config.toml
model = "image classifier"
horizontal_flip = false
targets = ["word"]
channel_attention = "se"
stem = "single"
label_smoothing = 0.1
init = "kaiming_normal"
optimizer = "soap"
lr = 0.0021
beta1 = 0.9
eps = 1e-08
precondition_frequency = 32
adamw_lr_other_params = 0.00086
decay_fraction = 0.3
final_lr_fraction = 0.01
Rows from block 5, named by matrix and row number. Rows with one number belong to one channel. Each number is 128 + 24 x the weight over its row's rms, rounded and kept within 0 to 255. All counts start at 0. Numbers have three digits each. After the name is the row's rms in percent of the matrix's.
# convs1: grouped (16 groups) 3x3 conv (model.blocks.5.convs.1.weight, 112x7x3x3), inputs within the group 0-6, a 3x3 kernel for each
# convs2: expand pointwise conv (model.blocks.5.convs.2.weight, 224x112x1x1, transposed), outputs 0-74
convs1.2 089:115126133133076176139148140129142125146115128115080144137111137167092122138108090130137116136154106140150094132111159137167145118155175152095118179121120143153133101088170087148157124130138
convs2.2 098:145128163102162148145132105154111191132120124109120120107131122118127143132128108107132134118138112084120122110172112109123086116111107122122158161116136124126133128151103054109123080129172126099121120118183153169126098125117
convs1.3 112:082156122118108144118123113128119124136128141125167117109096139105132145132129092158140132157133098098111121177147124196128140124139126138126148117107125148134115128175130170079132050111111
convs2.3 091:073121112105117141027161152126143153109122142045143129145135136137075138102129181086111123125122135166128137125148154135117146179145120115117122112150132161120114109149127095131131115118146127086130130131125171144105081111137
convs1.5 108:126082140148193114092090126103122128155106107167159116108088109162146138095129143129131141135124113123138144084109131125116118161160124107120124175147087073086133138140140136119114110125120
convs2.5 095:112136114104127126100099115101107136172135141141148104171124122131156126149118111095142118133101127150133156118106096137120118101137130127113167128165134174135123083131101174120127128128160154106126126126147156142109087151137
convs1.8 093:096109116118121118130106134106115139124132106144119112177105155180148106126185061157090159132128120135118113107141126101148124137161108097139126123106139139135133135178117075162120106127097
convs2.8 103:125121155083119160074117153136169122103114118169174116181144139137103149091124136148116152120115145133131149165154122075121131106127069131157156167125090122122124126103123097139124115119113115129133126143134119099159128131148
convs1.24 096:098140134049163111092137136119136159119121153158116127113097138120145146117161126129082145156053164120106137140156132110152106151119124097155116123162093139155118132119154135115133124125124
convs2.24 107:151137085110130107130119131159128063145135134103134108132110133121106136055131121143124041130116130121131105156111094104128109128105101117122142159129107167128137133102179138145126153138095109113125130137119081127156137155128
convs1.25 114:136109121129151118110113117141102129114150117082183101100170110158113135156047158148066137127176120134176095112147126113111143123153122141144118130116117107124139112124124108149122143124129
convs2.25 102:130138128107130135145166104179176125100132145151139095127134111159152126142131094098116126130130143097133108112132126146142096153159166132123119190120112098130136075110116114120133125137093137129130135136117083171153157076153
convs1.26 084:186128131114163121094125130129200151080159112115129153104170136163127112131122148088151118135082133173099145114150121092119103146125138112116113123146129142135129094094138118128110132156139
convs2.26 096:093129132079142132089128141159130108119121143107154149141121103144182136119135074186129073123135095157128117108113107095124128152139170117106105111137147142120124103080151127147130136125146147106121124120191207128143110127094
convs1.29 104:140086117148098133164151100116121108140165134144088138109115128142101101143170154145126127137149140134138132133149089111114134080163164165170154140110118105069120106151164125106146099150121
convs2.29 091:130119136188124140107143051081085135137117136195126158085153114137112133142138081129141105130135141151116120161160171130120157134151131109137086091139147127122128116134139104129125135125140145128124128137129098133122090183118
convs1.31 077:125117109126135128121161120171103116180096138148113132124105157087137156105109114119176124131083141120111163101153101125125114143165142125126154113189078137151103128142103112162090135133115
convs2.31 094:091128103092122098099150125125091150137131120103134129110095085167113128099117122077095158150137095140124163152077121151125139131110108118096111146197107138115114093151134123125132098129112181140122138132160168126150177139147
convs1.32 115:128079115157126102152169105156174115087152141116069134143112107131177126078100135141168127125134141131112134105105133187125140121151133119155133091134133114094126100129152106116110133131123
convs2.32 097:124125183113108157144108156115132163097128146137135138132135131143182142144135138156069102130119103064126126112170171130128152146137144114112106179078129155130126088104103125132128141130139121120125124131074140078124033123166
convs1.33 098:155113109101087144087161128136189155162151092127100100103140111179127132133124127109129125123121112140101102119106151115132163155172128149147102123088098106111153113137148092119102117099140
convs2.33 091:122129137159109109190114159143146150120135126143134093137105112140150142134108170145113136123109166120135130146124149162134152139122152150094061158176112143128139158111126149109127111136081103130136132134116141109076136147118
convs1.35 087:145094133105101160069153117114118136127107129108146156112117118136095158135073141129112119129145129151138119155107128164132131135121145144161106164130067152065169137120119105151162128106138
convs2.35 095:127127130181132148157117105148105140125130120130138145097142136104117123139097140104156156134127153082131107119093086140134120092108150132152143134179115099131130076118128160127142115120198128154121134130121137118089154167133
convs1.37 110:132122125149112148113101139124119118125117147135158106144133107134123106096147175136167151143072061120165164127120147139131120139144127147096110118126098115113143103185155109124137129061104
convs2.37 094:128133155128091130096155143107107128129132128099136105148088141101148162122112108115173189139142096092127137107149113117130071132171093119139129048111122159123123087141120131141128092118175134121135133128145076149063146125120
convs1.38 098:132143113141104146131119107107135136169131117117119139115085164159105110119144094076153130113133170119141100138121120172098134151114123123131105100194105113117138146103103104188090126118102
convs2.38 091:111129129154169127156131135148104128162125120057162121166115140110105135135148184114140124152127122171135146125170125113137151135123194117123117072061109144130124117094139114150128110128117122122145136122160140079146101165144
convs1.40 117:166156116125106130113135124113144111127146147123114125102056139136163104105091132082140105160101124143133135143119134177155124103100121132086154100173142115112111147165111070115118134141130
convs2.40 095:155134113110147090093158112141101121139124120095177116123134122141089145090122122151167103131108149127128129126096137139128152176134121148144091166145110155126136167154078131136125114135100105103120123125133134105132135122127
convs1.42 089:148079173150058189152072180125112119128123131127116120144074159136117119138119128108149125128166126109156097141112134133084141138119126139112140134104117138119122118159147149120125133131113
convs2.42 099:143132130131131123196164119102175109131126142172163092143136114117099123092141219162155105143106132127132129123084162136142153123139108165117123130121144100132132177113131112119128168113115144099130133128145108151126162097161
convs1.43 085:122131124110077102095119183156142149141126130113114117091118089136144110189128131139142124106065167145140140147103096114085146155079165136127095134159113134134124115123128139117116126130121
convs2.43 105:110117177128207124134094135136142135134127125090101146150135136100064130134118138100117109137118125102130114103133115136136105128069110113100100118136121089136118160088137101128131139129122147121138135138176121149139138079100
convs1.46 088:106107101091140104087098094120174149142076115111115105114125117126165133136129110144128141078116122143102102116101120093123110123100124113151112136172157164145174136129114098086109157128115
convs2.46 134:081109141148142101125116144136107115108107109100099111100122068129128130126109103148089148117087162115104123149133147118110087119129119127155135116112113103105100154113148147106140125126102095137137142132137084163153143110110
convs1.52 087:127087160110089165116153151137124134096122142158155097120129111137087095139185109139137151128126145142116148137109126207134131149118127108126111143094106083147148158112152098113116125148151
convs2.52 105:175132124142148103188134172124146152094138141137093137126170150111151091172120095135139156121104120182135115129128141107130125141109106119146129137153112145136125124190112116108113153121166076171113117113130138105139077137090
convs1.55 088:145159139165093099124114108129158128129132191078117157129161133128124129141077119140185149147176152130166149117109144110088149101105152128098115123113157116097129136119141123120125130097122
convs2.55 100:132122135145138156125099125113097127100118138142159134112070133137124152096127105132122132121131176116119119059092174149132156111100106123107139121119095152120129128134133149139121126140116140136122120130107129141134154106055
convs1.59 098:164131122129109133122134129132126104149176126090095110102043131147187128105123118126106137148138124122101130110109116143086164115109120132161121102134136134149105117124150159149132138062126
convs2.59 089:124131110113138117090176109130162144154118116149117165098105107145106108149081110133156094120098180094120062107080102125123099130122171150164126127157128112116136174122120135099125123129114121136132119126096145084143128158103
convs1.61 086:150123128153129124140149133129183105094147128090125139158124100141175134087082121148152125126133112124114113157085173130107151128147121131104132100118157104078138170129144090122163127089105
convs2.61 091:168130134127079112164132145152117164094119110078146127123123146087097139124123114153100106108186162093125105132095109141119151122119072128164146124156120169124137153115155128137131168119138137127118130129147128112153157110100
convs1.62 088:116149111103143151132133131154065139151056145178175141151092134163080147105104148124129115143122118141129123168108115149158139139105155119146134126136111128149088117151141136123139105106111
convs2.62 088:131132132136148129119116148142092141120125143161170125127140122145125132138124136166121151108092170129121123150136124114114156147101109159107132126074118105128130111066156156145131104117108137135134126129079087116141127128112
convs1.64 103:129138129134085148123103144136144137132104120096118121125167136139076128142202132150134101143129112120147135125103157116108138149084122135095152154144161155184109153095119111098127081119152
convs2.64 093:166115129165139116131169128170114133150125126138152142142105122121160131128119106110176111129122164110119104144096122141120076119123068146112158158058123129127132111136137129106129116120110147112129131126125147153132149133132
convs1.69 096:121132150112102143095141131128115141124149149110148136209130109147104143141130129144091126104134174150165121131131139114109163079136147129110094149110078159098147118162121142126106119181132
convs2.69 095:124133129154153117087135114134120092109137129169160129091142143144150138147104140108135140142125146188133114107118128129133147119129164118129149085116135171134140169074125120113126174136184160115136128122103169142170117111139
convs1.70 084:123131136127130136148103127153119164097117122119106132093088126132107118149145157111080103143184168131151134067066113124135138187138140133124163144121125117128110154156133121120101131097101
convs2.70 098:132113123104098102071138109099125134126122108119128136144081164138099122072124105136116100103115158139115101099114145122104172073138082120114144123121126146111129112121120127152126186126178128097115123131157160157125166181113
convs1.72 091:143153137099148130138127139135171113089120121097128117141113131129097143158138136134145168083095086126122114174139145100107074149158167163118136171104125148128125142110146172113141161096142
convs2.72 101:146133089113099113131108141133118093121122137146168120109142136144130126132109088143155118120119160210128093097120186131127107087100145125105147141138154109124123094122116125128140111147096173147136132133125166132113082167184
convs1.74 114:124199133102097102134106120173089109156151129092169123106129111128126138129131112097175167103102133147106083113173129110094142161115098121147110121131119139130140116102141133126107125161111
convs2.74 110:142132132122107133076152070121118147164125111135083092149171121136128128146112138125131114125124160173131150144092107117127076127079124128114144163126142145127121060117169108124139134150138082153138139137124171082112089135205
convs1.75 086:129107158166093133163145152107140154145114110124129103143093108144123125119133134160118157114095100109098098169104183155072142144140138135162141142106164100139154112150104114150132142133172
convs2.75 101:101120114111098092115117098087049111135124116112131133135110158171112120079121101141165123126128109129123116094115136138117147093123097105150111121161140120120127137093099104116136136141135132130150138136069124161121177175152
convs1.77 115:116147125138130143121121152132131129163116152157100110102167111115129122164102163159077138127098122107167099156048187135103148107164107142102129123144115099150136139123112138120122136112135
convs2.77 093:111126164101135141153132134150102118171124110154122129132113119145133140148143224117094133136138129152122159132126153142127125143122095125101183121114156141120116166156153140110130131127114125123127126129172114116118125078101
convs1.79 089:111155107122119115113135104096122131121150107116140119133103128112133129124117114127083149138134144113161140214094116213094084146120112152142121146105142134072137131138146143126125126127142
convs2.79 101:134129115069114145137120148146142125105138152151059142141135133148099118149125127145180146135124129142131130141110070114133100092143167118156095139102168076129134131174159167120121094140082090145132125123146166121150147106130
convs1.81 101:129128124139134123115111126170092156104124112134101106114109129126151152138115120088139100150161102114099149092141124102123129125122113135127130229152108102089100118123145070142147142142119
convs2.81 099:133127145192100160131176096136145078116119114092175132075139124130148115143133167151135104113137140116119115125080151123127141142134164117112070115148138154114131136127103058106138111129120135130133126132096108128131114145111
convs1.82 097:141125114132130119163114120123121114109137108088125109114126124128132122135198184132142118119078110081125185162103139108096120164126117119097132095122109129087115119113111140128141069150109
convs2.82 106:112133168072103131135107138132172155106127126158126132160133126125132154111149084127157159107108147092124163133163112130122065136126143145114085162127112132122129135163159127114125147143110152149118123124109166161144101131130
convs1.86 095:116089127110115122124143171104099085123124144135133123128098121112110150106110183113134128130141141173129108151196158117097115111091108167133126098132157079138125113152124104114142124085153
convs2.86 110:124129133124108165105162143085182114127128139099142107090128139079134142166138140060086135134147125192130147122156142115136130117160201119165115119097133129134133143109150155117128096125123109133127128128126145141137086120103
convs1.87 103:153142095120173122114151110147103104120148106133129132119138118080181103114132135108164123119173087134134146084123151095167117148129103142120142122115132115128113109156117094194084111122135
convs2.87 095:140122089130141184129105141114120063128131128102170110119138113134076122154117191139130127121146160163130118107192091141128137139161123111096122092158122114131136173133132120124132158131138126143128136136125138124111143137138
convs1.88 112:163141131134116127085125110102088100114140119121152147117106120114074114150202153099129113151138146141124144119105147143153102162151103135131132101096108128171114128069115128116126125155166
convs2.88 090:137133115090049131111112204113126107108132115151134113107141128098135116098117161101131151121139066095130172142137067130135114138100106142147084070136125174122117127131134166124128106119164072126123123124144148137118126095127
convs1.89 081:125133141122112143095114114136128126130136110103130136153155128141150129100180153132144146147129137109107115083126120079190131135159072131103131139075152121116177112156153087168137133105139
convs2.89 101:185116134193114092112120104116108107144123118118130114146118133123106153132131104168140110128157141091122129109125121135130127149088081128104136139106131172131130120111119119134126130136147160153113120126097107166122138118109
convs1.90 093:109133136113165109113162138156155104142123120155089131147155115153088098148061093144143166100130117099126119101154144164088110132133110139119144117143139136149118145154128158142064128108138
convs2.90 091:113124178165061106126100097124124118147114125115124148100134145098097120110115140125131149132146101107123139136135109108123118127150147151130090102128065145114130063127123113122126069121128168134122123125115113116101092110115
convs1.99 095:122110147111132110109108131160111126096131105153116101142107134121145133104095092111130127154146091155156101120086150118152180157141117144109104113102079177154093135134158151092175137120111
convs2.99 101:139123135141145160149047127129158168145117140132111129138109136117127104198145105146141102128126152147117123133170177113127142147124158115120109050090115165121127090186139152118138122129120139112130131128137123169128133123007
convs1.102 092:129106123146148138148127126133082131172118097147099157147104145178125112148070140131123117109187120117112128146115130154118118135109130114120099097177097100168101098132140107140132083149105
convs2.102 099:144120150099129150120108098076123132132128124128111125157143117120120138118125126084113137114129110088128143100129151120127159089155153138141207163098171134126135168097087131123131117121159110133122132134116141076082136117162
convs1.103 093:125121106139128131140134126172150118081122091159107134151073154080165134091098112102119113148189134157146154114105135127134116113114142122123152090144144116149136146171161121099133098149140
convs2.103 091:131130158118171113120145147092121128147126122144084114130136118145148125112148106096103108119115089145131115148122090137117143134101112125185165159183111119121139143129089102126130124131162103141115129127129158156141175124058
convs1.107 111:112105155134150095109104112097094164180158090081144135126134126134109121133167116127093132149190105086100133133110137097172116103143136118101155139144103142145135164117127125103115108139124
convs2.107 097:102119147096094126150156102147110139172130117121159101125136132116142086105125124133130128125118127108129128133100140129122139132152126155112104155125118114131118186184109139148132141124143187111124129119129133128101069128135
convs1.108 114:101159088153079138161058166093139129147152105118114107114134131148119136140138131142156096139096151131064172137126132087154100123151127128120100125124132112116145103111155145103135132126118
convs2.108 102:129124124163121154119147142104111127139138129151131125153148144136096143121128236125137118114103142161131121119154134140126112121107130114113143131124161083129135135115102129107132196133103113135132131127171141112148147120082